Weights of a small self-supervised image encoder.
Model: 4.81M parameters, 32-pixel images, arch swin, norm layernorm, activation silu, num experts 8, patch size [2, 2], depths [2, 4, 2], widths [64, 128, 256].
Training: muon at rate 0.0026, 6400 steps, batches of 256.
Rows from block 5 of a small self-supervised image encoder, named by matrix and row number. Rows with one number within an expert belong to one neuron, the router's apart. Each number is 50 + 12 x the weight over its row's rms, rounded and kept within 0 to 99. All counts start at 0. After the name is the row's rms in percent of the matrix's.
Before each expert's rows are labels from the 100 images, of 14848, where the router gives the expert most weight on average: "patch colour" is the nearest of a few named colours to the mean colour under the peak. Only what is clearly more common there than usual is listed. The data: small charts drawn from random numbers. In brackets: how many of the 100.
# router: router (model.blocks.5.mlp.router.weight, 8x128, trained with AdamW), inputs 0-63
# up: expert up (model.blocks.5.mlp.up, 8x128x128), inputs 0-63
# down: expert down (model.blocks.5.mlp.down, 8x128x128, transposed), outputs 0-63

# expert 6
patch colour: black (93)
router.6 088:34 40 24 31 52 58 32 51 65 48 60 60 52 45 49 43 55 27 33 90 45 39 58 51 52 51 42 65 43 52 46 42 54 64 53 50 52 64 53 54 55 26 55 65 39 82 52 40 49 33 43 39 48 48 44 35 29 47 61 45 46 55 74 43
up.0 122:47 60 81 64 61 46 36 57 28 58 37 52 42 45 63 56 60 26 64 58 37 27 59 56 54 46 45 62 40 44 40 43 55 33 49 57 71 32 59 71 54 67 56 50 44 54 67 57 45 56 56 52 40 41 41 59 57 45 58 72 45 64 43 41
down.0 118:47 68 54 76 40 37 43 57 66 53 60 62 47 50 73 52 62 21 36 51 56 50 57 62 38 51 39 67 50 56 34 72 48 39 64 30 47 35 55 33 52 46 51 24 36 63 51 53 49 21 43 31 34 61 60 46 37 66 40 43 53 36 54 55
up.1 128:57 67 55 58 31 65 77 28 41 61 28 35 71 39 49 49 63 55 36 46 41 38 58 74 41 51 68 59 51 42 49 53 49 36 51 68 69 44 35 76 44 63 52 45 54 48 35 45 64 32 44 50 68 54 44 68 72 70 42 46 54 54 54 51
down.1 119:52 61 55 53 59 49 47 46 49 37 43 53 67 65 50 58 65 42 56 51 55 84 45 51 42 54 70 43 23 49 35 36 48 58 45 60 47 41 56 52 51 61 35 60 63 47 54 42 40 54 66 74 52 40 60 69 50 80 58 36 54 56 43 44
up.2 089:54 70 29 61 63 24 43 19 56 35 45 21 55 60 43 57 57 62 57 64 69 42 63 52 40 52 46 49 68 40 44 48 43 57 53 59 49 56 43 61 69 49 40 69 40 57 44 51 64 41 20 37 41 38 44 47 24 49 41 44 49 49 49 38
down.2 082:67 51 64 44 44 62 46 49 25 64 65 54 50 44 50 44 55 55 59 56 33 64 53 53 56 50 47 46 61 45 45 59 64 30 35 49 31 31 40 55 40 65 50 45 64 37 46 58 34 41 72 51 70 65 55 49 57 50 49 83 32 39 59 54
up.3 067:48 37 52 64 64 69 63 52 57 51 56 41 61 49 45 44 52 61 53 60 36 67 54 61 49 31 65 64 54 37 60 53 47 39 49 34 55 27 53 49 58 34 53 49 44 35 51 26 58 31 53 51 67 44 42 74 44 53 43 52 64 59 44 44
down.3 075:52 55 51 33 18 56 24 70 61 50 46 27 41 45 51 49 58 53 30 44 59 33 45 53 52 57 30 47 72 74 57 58 46 58 59 68 44 60 39 48 31 79 60 50 32 59 59 60 46 39 37 49 51 54 37 63 44 70 61 62 37 43 58 43
up.4 094:52 48 56 45 40 73 48 45 62 48 62 46 63 58 48 63 44 64 53 46 42 39 55 69 56 33 51 51 55 40 56 55 64 43 57 59 45 51 46 46 54 66 47 56 77 60 40 62 64 40 55 47 47 37 65 51 38 48 68 52 35 47 47 47
down.4 102:47 60 45 37 44 59 44 42 31 38 49 56 53 36 29 49 48 30 47 44 60 34 70 65 40 42 47 48 41 61 19 50 53 48 54 45 58 46 47 66 68 21 49 42 39 59 54 30 48 38 52 45 41 74 36 72 51 49 42 73 46 58 55 58
up.5 091:52 43 42 33 28 56 63 28 40 78 39 71 49 37 61 42 59 61 72 72 34 39 42 34 49 44 39 57 36 25 54 45 56 29 41 42 36 44 45 49 41 61 24 47 60 42 55 54 71 52 50 48 44 59 52 61 50 52 48 36 51 52 41 57
down.5 102:43 47 58 73 68 44 49 47 46 55 48 41 61 21 47 30 32 46 48 46 70 34 41 49 51 73 70 41 45 50 21 43 41 59 43 50 42 55 57 50 52 54 61 56 38 46 47 53 49 76 39 43 43 33 39 78 47 68 53 37 60 43 52 38
up.6 096:76 40 27 55 42 58 25 53 71 46 39 43 52 45 28 43 47 40 39 56 67 32 47 42 34 55 52 53 61 25 49 49 41 51 40 43 74 33 58 67 54 69 48 46 61 47 41 51 51 46 63 36 42 56 31 32 69 78 66 50 31 69 58 60
down.6 100:29 69 59 67 58 42 70 55 29 31 69 34 49 62 66 58 42 46 54 48 35 50 56 58 46 39 33 62 42 61 27 65 48 63 70 80 54 48 51 54 56 37 49 50 39 43 55 76 39 43 35 52 40 33 72 55 49 29 48 25 30 46 55 55
up.7 094:62 52 55 59 80 50 41 33 50 45 49 43 37 51 46 57 40 31 57 58 43 44 45 28 58 50 60 67 31 49 55 42 22 41 58 66 51 42 44 51 44 68 42 56 50 57 59 42 60 35 69 64 76 51 52 56 53 54 45 74 51 45 65 45
down.7 100:56 46 38 30 43 53 53 39 48 48 49 51 63 49 50 64 45 73 45 53 63 28 56 45 47 60 46 58 53 46 41 73 40 59 73 50 39 67 46 30 50 45 36 52 43 67 46 54 64 25 59 58 26 50 47 39 55 46 47 54 68 52 42 79
up.8 092:57 64 48 48 92 60 40 45 17 48 26 48 65 52 60 52 57 41 50 62 69 60 68 48 42 64 48 36 38 62 40 43 64 46 24 63 59 63 74 32 32 76 35 46 56 49 42 43 57 51 52 56 32 67 35 35 50 68 47 37 43 37 53 53
down.8 093:44 54 58 42 56 65 60 53 58 29 66 47 45 53 28 55 74 32 50 42 38 40 19 65 46 51 33 63 53 70 67 51 46 49 48 48 53 32 53 44 59 26 51 58 61 71 49 46 62 49 46 52 47 70 72 41 38 35 55 32 60 35 66 60
up.9 090:57 62 47 35 44 45 41 59 70 44 63 61 40 70 33 47 78 38 54 52 54 50 65 66 35 00 41 52 62 24 58 32 49 47 30 29 58 46 60 51 40 34 51 70 51 48 70 53 55 52 49 57 59 57 62 68 39 54 46 65 43 42 51 37
down.9 094:50 62 47 56 68 54 69 38 17 44 57 42 64 51 28 43 31 51 37 55 55 47 69 58 39 59 51 50 26 38 36 51 54 43 38 70 58 55 62 50 51 58 44 49 40 59 51 49 63 47 44 48 53 48 46 66 60 11 48 32 59 58 55 50
up.10 089:49 66 47 44 49 52 46 26 52 47 63 55 48 61 36 62 47 56 84 44 46 53 51 51 36 49 44 68 54 56 28 69 58 64 43 85 44 40 80 55 44 41 65 56 49 47 41 46 29 58 34 66 67 67 36 76 42 55 49 48 44 44 45 54
down.10 085:51 46 39 52 19 31 50 97 42 61 50 57 32 47 62 62 33 42 46 61 33 43 66 60 47 55 53 57 36 25 47 44 61 53 54 52 40 57 36 57 50 41 48 47 33 32 59 42 55 38 65 39 41 57 50 26 57 46 63 54 55 43 57 54
up.11 088:72 51 38 38 61 49 41 48 59 55 34 15 59 74 45 39 36 41 71 46 40 47 67 49 43 48 44 37 61 41 47 66 46 26 65 39 47 41 41 53 64 66 44 46 60 58 37 46 53 59 51 07 59 38 61 38 37 56 43 53 61 54 56 48
down.11 085:64 54 54 57 59 46 68 54 43 37 53 59 42 32 49 63 42 53 34 63 59 55 42 44 60 54 43 40 82 48 43 38 63 56 58 54 37 49 57 39 35 30 56 40 48 49 49 74 39 24 52 51 56 54 39 57 60 53 53 59 42 43 41 54

# expert 4
patch colour: white (62); pink (38)
router.4 112:41 43 59 47 61 68 40 58 54 29 58 74 39 36 56 41 79 55 54 47 55 54 37 48 70 70 48 50 36 72 47 59 68 44 69 31 31 48 71 46 42 63 44 45 47 27 53 40 35 72 46 45 48 58 58 45 60 61 45 49 64 34 64 52
up.0 087:53 45 43 51 52 58 47 63 46 42 40 53 60 56 56 56 45 42 56 58 50 50 38 45 48 35 26 50 50 52 38 41 56 53 57 67 70 44 50 45 74 52 36 45 65 59 57 48 42 38 57 41 30 57 53 67 43 30 54 40 46 36 35 28
down.0 091:44 48 60 40 41 52 36 47 52 33 57 47 39 27 33 43 54 48 40 61 39 47 50 58 47 42 65 67 62 49 51 59 52 62 26 54 47 49 81 63 31 63 64 65 59 45 64 43 62 65 48 60 71 70 32 61 69 56 55 45 58 51 56 49
up.1 114:51 67 63 39 43 49 63 27 29 40 61 44 52 65 40 40 63 53 42 76 39 41 50 54 55 63 76 44 43 55 69 57 55 44 65 60 42 64 63 75 39 29 71 42 45 75 42 61 67 68 46 46 42 63 64 26 32 63 41 45 69 58 57 51
down.1 101:45 51 61 53 60 38 54 63 62 46 46 44 65 56 54 30 23 52 47 55 49 44 68 43 57 48 60 58 54 49 36 35 36 48 54 58 54 42 70 54 51 33 75 46 48 42 43 58 61 22 56 41 58 75 35 52 66 22 65 38 51 47 55 51
up.2 102:68 43 57 58 40 62 53 44 32 50 33 51 56 51 29 31 36 41 50 57 50 67 59 46 35 42 42 41 62 77 54 73 55 44 59 38 49 49 43 42 39 54 52 18 61 41 63 68 64 44 64 44 67 49 27 56 48 61 43 31 65 40 37 47
down.2 115:69 32 64 52 55 55 60 55 31 44 61 85 33 50 44 53 68 71 37 54 41 54 43 54 58 44 55 31 46 48 57 50 59 53 36 48 47 53 45 51 59 55 48 51 41 56 38 23 54 38 57 75 55 53 53 64 28 41 41 32 47 69 56 50
up.3 092:48 63 59 68 39 61 57 68 41 38 42 21 40 53 51 42 62 52 30 48 38 79 43 50 34 54 53 48 57 58 52 54 38 24 43 48 70 36 47 53 62 55 54 65 55 61 58 43 59 43 33 39 52 59 45 43 44 61 37 66 38 51 31 36
down.3 087:55 60 68 41 58 44 33 22 51 48 29 68 58 47 41 39 37 53 49 50 67 28 52 70 44 58 75 50 62 45 44 60 42 48 25 60 48 48 68 62 46 54 51 38 65 56 52 59 37 60 72 52 34 49 60 53 44 39 52 42 50 65 65 57
up.4 079:83 52 40 46 29 68 56 41 41 52 50 57 47 42 42 34 32 33 52 44 57 54 58 81 48 39 60 52 37 55 53 45 40 48 49 59 76 65 51 51 60 49 51 48 48 68 60 38 28 80 28 78 46 49 54 58 23 69 37 42 52 62 56 37
down.4 078:55 64 62 36 50 48 44 46 51 38 34 48 62 46 81 81 43 54 40 34 28 34 41 49 46 55 45 34 43 43 54 40 50 46 43 40 48 69 55 53 39 32 24 37 51 66 38 42 56 61 49 57 64 54 57 47 62 30 52 66 65 61 66 66
up.5 119:36 60 62 52 39 41 65 42 52 56 54 50 36 61 19 57 57 41 30 66 40 36 53 47 64 68 58 74 53 67 67 60 47 48 50 55 57 56 29 57 44 30 40 39 48 58 67 41 74 47 39 52 60 40 36 47 46 61 60 62 72 52 46 53
down.5 112:61 17 57 20 55 53 46 41 60 67 66 53 80 38 35 61 32 49 49 68 54 51 60 62 49 32 56 60 55 53 55 70 50 45 49 57 62 36 60 83 53 34 65 48 57 46 46 60 66 37 40 40 30 60 47 46 48 45 77 70 28 59 58 32
up.6 106:31 43 52 71 51 63 49 44 48 42 48 52 46 46 46 54 38 20 36 47 48 60 62 45 52 53 45 71 60 36 69 45 42 46 66 52 41 47 32 38 60 56 59 54 64 58 43 23 60 54 62 74 41 70 42 33 61 68 46 34 60 67 47 53
down.6 103:54 43 44 60 46 40 32 55 69 46 31 34 51 61 47 35 53 50 56 38 63 56 48 33 45 45 34 40 46 44 40 25 36 68 58 48 69 61 36 35 45 37 33 72 32 48 71 67 41 49 33 53 46 51 38 51 36 44 39 45 57 49 81 60
up.7 105:57 39 70 50 64 41 49 32 42 25 58 40 59 47 35 53 47 50 75 44 69 49 56 58 58 31 64 42 50 58 43 47 32 48 35 62 46 41 46 40 28 52 43 60 74 41 52 64 28 52 63 55 60 43 42 61 37 65 47 59 54 52 34 52
down.7 092:78 40 56 50 45 67 53 48 65 51 35 57 45 38 51 48 50 39 63 34 41 46 48 26 59 61 42 40 66 36 27 42 67 63 62 37 48 46 22 67 60 30 42 57 26 42 56 47 58 42 36 47 59 35 42 55 68 39 51 54 57 63 71 73
up.8 101:61 50 52 56 61 53 80 48 39 44 53 64 43 40 47 45 45 16 43 32 26 58 59 57 37 62 37 57 62 37 42 51 45 58 47 55 52 34 51 39 42 57 41 49 52 51 69 44 45 33 58 41 80 67 64 48 38 39 26 47 52 53 62 53
down.8 112:75 56 41 51 48 67 38 59 85 33 32 43 55 53 77 55 56 63 60 40 51 61 62 55 44 36 42 59 57 56 50 59 37 29 53 27 45 53 53 35 31 60 57 64 50 55 27 35 64 30 30 51 29 55 57 51 57 47 50 62 62 47 29 65
up.9 097:49 48 49 39 49 38 69 30 47 50 53 47 49 33 45 51 49 49 29 54 41 62 65 36 40 54 64 55 51 59 47 35 49 55 38 53 50 39 39 74 58 56 23 37 40 37 30 40 35 62 62 26 54 61 63 49 61 58 35 57 41 60 62 54
down.9 095:67 60 41 47 65 46 44 43 50 30 65 36 60 55 51 50 55 39 73 50 49 67 46 29 62 37 55 60 66 43 29 60 39 60 65 56 66 61 44 43 51 66 43 54 72 52 58 66 46 64 19 62 64 55 34 47 46 61 53 38 33 55 50 37
up.10 096:48 63 37 51 68 43 38 51 39 44 41 62 56 61 46 34 31 54 57 64 61 46 62 68 40 69 39 53 65 44 72 37 32 59 48 49 38 38 39 70 62 48 23 42 75 53 50 60 33 21 52 57 58 47 42 57 47 52 56 61 42 65 43 37
down.10 103:45 24 43 58 48 56 46 58 36 68 48 48 34 47 65 76 29 49 58 60 74 46 44 47 44 61 42 50 36 54 43 33 52 29 39 47 33 52 54 56 50 52 40 45 61 35 43 50 73 36 61 26 34 40 48 56 61 54 50 52 33 57 41 44
up.11 077:62 39 73 75 46 59 37 54 57 78 53 43 41 38 44 49 35 53 49 62 69 61 42 55 37 36 63 63 50 48 19 36 36 39 70 57 58 55 49 56 40 54 33 57 54 50 43 50 64 42 53 62 43 52 25 61 36 65 40 33 54 43 58 50
down.11 090:48 46 43 54 54 54 78 57 52 61 45 49 40 43 81 52 62 43 35 73 47 47 59 40 46 52 37 53 51 40 47 47 60 53 46 41 47 30 48 38 52 42 54 43 44 62 68 36 45 45 43 70 45 56 45 63 63 26 53 63 49 62 53 62

# expert 5
patch colour: brown (51)
router.5 091:57 43 36 43 36 48 39 53 49 51 38 26 57 52 60 65 38 52 32 44 30 54 52 76 26 48 39 38 55 35 70 37 41 51 54 50 66 54 61 53 54 53 42 39 44 32 39 53 62 61 24 57 68 62 52 67 57 62 50 58 33 51 35 39
up.0 116:27 55 61 33 57 57 43 54 57 32 64 62 35 56 44 55 43 53 40 65 56 60 32 47 54 77 38 73 48 54 70 65 48 40 69 59 28 60 74 53 32 45 61 63 29 50 44 61 46 60 37 43 34 55 58 43 66 80 53 21 38 33 52 28
down.0 107:26 52 21 50 28 72 69 53 42 52 51 45 44 62 52 54 79 55 56 50 61 54 40 58 34 55 40 43 50 50 47 52 45 42 48 62 58 45 17 60 32 67 59 64 79 50 63 35 49 61 56 44 43 62 54 46 50 63 43 58 58 59 23 39
up.1 092:55 76 44 44 65 45 58 57 64 39 47 55 32 44 36 40 51 48 69 58 69 49 48 52 43 63 51 71 63 43 74 65 55 51 51 29 53 50 60 65 51 71 51 71 58 52 41 56 35 43 51 54 52 55 43 41 47 70 40 46 34 43 34 68
down.1 100:30 63 48 61 24 57 55 57 31 51 67 49 60 50 43 63 52 53 24 56 47 57 44 45 37 43 44 49 42 52 41 52 51 58 36 37 65 38 46 48 43 29 42 53 32 36 57 69 64 64 58 31 48 55 60 36 75 42 51 38 44 57 44 43
up.2 087:67 47 55 46 71 47 77 48 68 50 59 55 44 39 48 51 57 51 47 41 62 67 45 60 55 49 61 58 44 37 41 71 45 59 30 38 58 34 44 53 59 51 48 38 45 49 49 47 46 41 53 46 52 55 60 44 73 43 69 37 67 66 59 37
down.2 089:37 73 41 65 35 50 57 44 50 50 49 55 48 60 56 34 52 65 43 57 44 26 51 51 53 60 46 46 60 56 65 63 29 46 48 66 44 36 32 37 35 66 55 38 68 58 65 71 14 37 59 54 43 50 51 56 48 54 46 59 46 40 43 63
up.3 124:59 61 47 61 34 59 36 34 66 47 43 48 54 45 45 61 66 37 45 78 47 68 47 28 65 40 54 41 43 49 49 46 42 49 67 71 53 29 36 48 62 52 52 37 45 40 64 61 58 31 75 59 53 42 45 44 14 25 57 38 72 63 49 55
down.3 114:26 53 47 40 71 43 64 34 48 60 62 49 61 62 47 42 59 36 64 47 50 40 49 64 51 65 66 55 44 50 42 45 32 63 39 63 47 24 27 49 52 57 43 55 63 61 53 46 53 32 36 72 75 63 45 70 35 56 57 55 26 50 51 60
up.4 102:54 35 51 24 57 52 58 72 61 44 52 44 35 47 37 41 52 51 62 61 28 73 44 57 43 46 53 45 64 64 32 64 39 21 46 51 59 50 50 13 68 52 52 60 55 46 73 44 53 50 54 66 46 56 68 47 42 69 50 41 62 45 46 51
down.4 108:33 61 27 57 37 67 52 52 62 48 51 56 45 49 54 63 64 43 31 46 71 60 55 72 58 38 42 33 56 44 60 51 61 60 34 40 32 63 56 59 33 63 54 52 32 55 38 31 60 46 68 45 51 61 65 46 39 69 76 40 60 45 40 48
up.5 122:47 44 48 34 52 54 63 53 47 51 56 46 46 52 62 38 55 44 53 40 54 47 50 38 42 40 36 57 59 45 61 48 42 53 54 54 35 77 47 81 55 69 45 47 48 75 27 49 52 43 51 70 59 45 48 45 25 37 49 30 43 62 24 66
down.5 119:43 50 72 53 46 76 29 43 43 43 42 57 53 46 58 31 49 56 56 27 36 59 55 62 32 43 49 64 62 66 67 58 43 65 60 53 49 60 41 56 62 50 34 42 10 58 61 29 59 71 58 83 28 64 37 58 49 65 56 25 48 42 38 52
up.6 111:34 49 62 69 49 51 71 45 42 38 43 47 49 36 46 48 41 36 23 66 48 53 37 66 73 62 42 42 52 54 42 44 26 46 65 45 35 32 27 47 57 64 49 51 57 68 77 43 51 35 61 38 66 50 39 30 59 53 67 45 58 57 59 52
down.6 112:40 59 49 65 78 26 39 60 46 57 31 41 35 63 39 51 58 44 47 60 58 66 54 52 34 61 79 46 35 56 55 51 64 35 63 64 45 56 52 51 53 39 44 40 57 61 31 48 35 48 48 63 64 67 47 70 63 46 36 50 33 48 54 40
up.7 106:37 46 60 48 49 45 41 40 40 54 39 46 52 30 49 57 47 80 60 45 52 42 40 51 44 37 22 78 24 39 49 61 58 33 68 54 42 63 66 52 56 71 68 43 57 42 42 43 46 48 41 32 67 54 49 50 53 55 64 56 47 53 56 37
down.7 103:52 50 46 16 67 66 37 42 39 62 60 21 56 56 64 51 55 69 56 52 45 60 31 55 48 64 67 52 50 57 50 37 56 47 53 56 44 34 49 55 40 80 54 48 41 41 49 47 70 49 34 63 47 61 55 54 53 57 41 68 34 52 55 45
up.8 129:59 66 44 41 41 44 44 45 50 54 28 26 38 58 35 41 46 19 84 51 62 31 51 41 53 52 47 32 63 38 76 49 37 61 39 51 30 50 31 44 76 59 60 52 46 48 33 36 53 48 46 51 50 59 45 63 54 63 58 53 50 61 48 58
down.8 133:58 46 62 58 65 40 54 52 48 37 56 41 57 64 47 53 42 57 29 59 46 47 38 57 46 47 42 56 42 28 31 69 59 53 56 52 47 38 64 44 26 58 59 49 73 46 48 86 46 50 36 43 58 37 66 38 54 36 41 34 54 63 55 32
up.9 102:37 55 34 39 54 43 45 55 58 61 65 41 49 54 34 52 33 27 53 56 45 26 49 51 56 53 42 44 65 58 75 36 32 54 37 92 36 40 29 52 53 59 63 38 26 41 59 48 68 57 72 51 52 73 43 54 76 67 59 52 62 46 64 53
down.9 097:49 55 61 55 67 25 42 37 46 44 43 45 45 44 61 39 48 71 49 49 64 43 49 43 77 59 48 74 51 37 21 54 56 42 67 30 59 36 67 57 47 57 58 56 47 59 51 52 47 57 47 61 42 26 61 21 32 50 34 60 34 71 50 63
up.10 115:33 39 67 36 48 44 68 39 39 54 54 64 61 24 50 37 25 40 47 57 58 34 37 54 52 71 73 74 54 57 40 37 47 66 66 46 47 70 44 64 52 44 47 79 62 38 36 57 34 46 43 36 70 56 42 59 48 53 47 61 20 50 65 59
down.10 116:40 52 61 32 35 49 36 64 56 41 64 40 35 59 72 67 53 47 46 53 38 66 39 73 47 50 43 51 50 50 57 62 38 50 57 49 64 44 25 76 67 51 37 60 23 45 63 65 38 55 68 54 54 37 46 56 46 38 20 57 47 56 37 47
up.11 107:39 45 42 43 27 66 54 42 49 45 38 39 70 52 34 57 47 42 40 44 67 65 43 47 56 70 40 59 52 53 54 51 74 60 38 61 47 49 30 46 37 76 59 42 60 43 60 47 56 46 48 38 60 21 47 43 46 39 78 43 55 30 51 59
down.11 102:32 69 45 65 53 62 39 37 62 58 43 62 52 37 49 69 57 46 56 53 39 57 61 58 46 43 54 43 42 55 49 38 41 53 46 51 53 36 65 81 26 29 38 58 61 51 49 42 41 50 66 51 59 38 61 41 34 61 62 37 41 25 73 43

# expert 0
patch colour: white (99)
router.0 095:63 34 44 47 51 24 56 35 54 36 38 48 38 60 44 31 59 62 59 57 43 55 65 36 51 45 58 66 70 58 39 70 65 60 43 44 46 67 45 43 43 41 46 38 62 57 74 38 53 44 49 52 45 40 23 48 36 57 48 42 53 58 54 57
up.0 109:58 61 59 43 59 52 42 33 52 42 61 55 36 65 49 57 52 44 49 49 47 39 52 47 46 76 60 40 59 59 76 48 48 53 55 52 55 35 27 18 54 40 29 45 60 59 41 53 33 46 43 36 73 57 41 63 59 28 40 48 48 69 53 57
down.0 117:43 52 44 52 43 56 54 46 62 45 44 31 62 54 35 41 55 51 39 48 70 39 54 45 42 46 47 42 47 50 78 47 46 34 63 68 39 64 42 54 61 28 32 19 49 61 50 48 41 22 71 25 42 68 46 36 67 38 49 63 55 72 54 55
up.1 107:50 63 35 49 60 57 45 41 47 67 28 54 39 15 39 56 59 36 44 36 70 42 46 32 37 39 55 47 55 41 58 45 49 34 55 73 75 34 43 81 64 38 48 46 41 41 63 49 51 67 71 67 35 65 34 45 68 54 58 30 54 15 55 55
down.1 111:51 47 70 61 66 53 43 54 30 34 49 66 10 51 47 56 50 39 50 46 51 41 61 55 50 65 68 51 70 48 43 42 59 54 65 48 67 70 54 41 71 50 55 49 51 38 31 38 49 60 53 49 43 58 38 64 49 74 62 51 51 51 41 53
up.2 097:51 41 69 39 36 42 70 47 22 50 54 77 26 64 49 46 27 62 46 31 62 38 45 27 60 64 51 52 70 55 55 45 59 57 46 41 50 58 67 46 61 47 55 31 55 50 35 51 43 54 49 40 38 69 67 40 44 56 46 47 51 23 68 29
down.2 089:49 65 41 73 48 36 33 53 56 39 26 45 37 56 60 57 71 57 69 42 55 56 61 66 55 48 58 54 30 42 64 57 35 57 57 51 50 48 32 45 48 30 50 48 66 57 63 67 54 47 54 68 25 25 40 39 61 53 45 41 48 59 43 63
up.3 115:35 13 37 45 52 51 55 57 57 48 47 40 55 39 29 40 71 51 68 58 62 46 43 58 39 67 65 51 54 50 61 58 63 84 63 38 48 34 60 26 71 59 47 49 52 65 37 58 56 51 42 46 52 50 42 64 48 46 34 59 31 52 51 47
down.3 119:45 60 58 56 47 42 66 51 36 47 74 51 58 34 43 44 39 26 46 57 75 45 45 63 44 56 63 62 55 52 47 47 65 33 38 53 38 59 46 60 64 70 57 59 40 46 43 44 46 47 68 26 56 64 32 49 35 48 63 44 36 14 54 46
up.4 112:27 52 59 78 47 61 58 45 17 36 58 48 41 58 43 46 47 43 38 49 49 60 62 58 49 62 43 35 29 59 38 70 61 37 50 52 47 57 47 28 61 76 55 44 32 25 40 40 38 42 74 55 60 38 42 55 70 51 49 51 41 56 44 48
down.4 115:47 39 22 49 51 47 42 52 49 50 54 59 32 62 26 51 76 54 44 55 36 48 32 48 45 51 30 43 53 67 44 68 45 41 52 50 48 42 45 42 35 64 36 53 57 49 77 45 45 56 43 45 53 49 52 19 41 54 40 59 73 43 39 56
up.5 101:65 36 55 28 56 45 42 33 62 47 52 57 39 47 53 37 50 43 41 31 56 61 53 37 56 58 48 14 58 60 61 63 45 40 28 47 69 64 41 54 62 35 57 48 50 49 23 75 58 33 58 64 63 52 72 48 40 41 44 34 51 69 44 49
down.5 114:43 58 53 46 67 43 49 64 57 47 41 45 56 74 40 26 76 63 49 40 48 68 41 37 42 36 44 51 59 55 45 42 51 54 56 69 26 47 60 42 53 57 49 66 49 63 21 51 23 42 54 43 60 38 44 32 89 76 40 46 36 70 57 53
up.6 080:63 32 52 36 71 47 66 34 38 45 28 63 44 56 47 62 44 64 50 26 77 63 41 44 48 38 45 42 70 55 37 36 55 73 44 69 46 52 59 62 81 59 32 37 65 51 51 46 67 33 70 57 52 49 50 60 39 55 48 50 58 53 53 52
down.6 073:44 54 46 58 34 66 44 63 41 48 31 44 59 47 42 39 51 42 49 63 38 46 53 49 61 53 54 65 46 70 48 43 40 43 48 37 69 50 28 57 33 66 73 55 37 47 31 55 32 52 37 74 38 38 46 54 63 45 47 59 49 62 65 36
up.7 094:50 55 53 47 42 37 54 51 58 68 73 42 55 59 49 42 42 38 46 43 50 75 38 63 38 20 72 35 53 41 59 51 40 59 49 52 35 53 55 64 46 44 62 51 45 53 71 75 69 29 54 51 40 57 69 40 45 53 47 29 43 54 41 73
down.7 085:47 58 42 56 63 49 52 61 62 49 61 50 42 46 60 33 31 59 52 56 52 55 56 62 60 43 63 41 53 48 25 69 55 33 47 32 59 46 40 39 52 54 61 56 48 28 44 45 37 53 40 67 49 45 45 40 50 76 43 53 67 51 43 55
up.8 109:65 21 49 45 50 50 62 38 40 19 25 44 23 53 54 38 44 70 42 46 48 55 55 35 34 56 51 48 52 47 51 43 38 45 44 53 77 83 40 66 51 60 45 70 55 40 65 31 58 68 60 43 38 55 70 60 78 32 46 57 59 47 52 50
down.8 098:61 52 53 42 50 53 40 45 60 61 52 61 40 60 37 55 69 39 57 47 42 47 41 37 78 26 58 75 46 48 45 72 56 48 39 40 61 36 65 43 45 66 26 31 39 25 66 60 45 37 51 62 39 63 43 44 55 67 49 68 52 63 61 44
up.9 097:54 33 81 37 57 33 47 54 37 51 58 50 40 53 45 39 55 49 55 50 42 51 54 20 48 62 63 42 63 54 48 61 61 56 50 46 69 39 49 42 42 35 72 21 58 31 43 57 68 54 66 32 34 53 57 70 41 68 69 40 61 47 46 52
down.9 103:39 56 30 47 57 52 60 39 56 53 55 68 65 58 31 68 51 50 49 45 40 40 68 64 50 57 31 63 43 65 49 62 32 47 51 20 56 62 50 38 50 50 39 51 39 62 35 49 27 39 50 62 50 58 26 60 56 45 48 67 56 31 41 60
up.10 109:37 60 37 52 51 68 38 22 35 60 47 72 33 57 51 28 49 55 43 56 59 52 56 67 55 25 58 56 49 35 39 44 32 49 64 63 66 34 49 58 37 48 44 44 64 64 53 64 46 58 51 50 38 70 67 45 74 31 40 49 67 38 58 37
down.10 109:52 44 03 61 50 70 39 58 65 62 47 34 33 64 54 61 52 59 56 54 49 44 50 78 64 48 52 62 19 39 37 49 46 61 63 43 42 39 44 50 44 47 40 55 51 43 35 54 52 51 28 60 50 65 66 39 76 52 43 51 60 61 53 66
up.11 095:59 50 47 47 33 54 24 53 40 44 62 71 38 42 58 37 68 54 55 48 74 30 45 60 58 51 38 70 40 42 65 36 51 49 62 36 34 42 70 51 77 35 50 50 61 70 67 53 38 56 20 58 31 58 47 33 60 42 40 31 64 50 52 45
down.11 100:47 55 40 42 35 51 41 45 38 51 52 52 45 51 53 74 67 54 35 49 72 38 21 63 50 38 58 41 58 52 23 49 61 72 54 52 64 44 65 41 27 74 50 80 70 60 43 49 56 47 53 63 54 56 53 39 56 64 56 47 54 57 32 71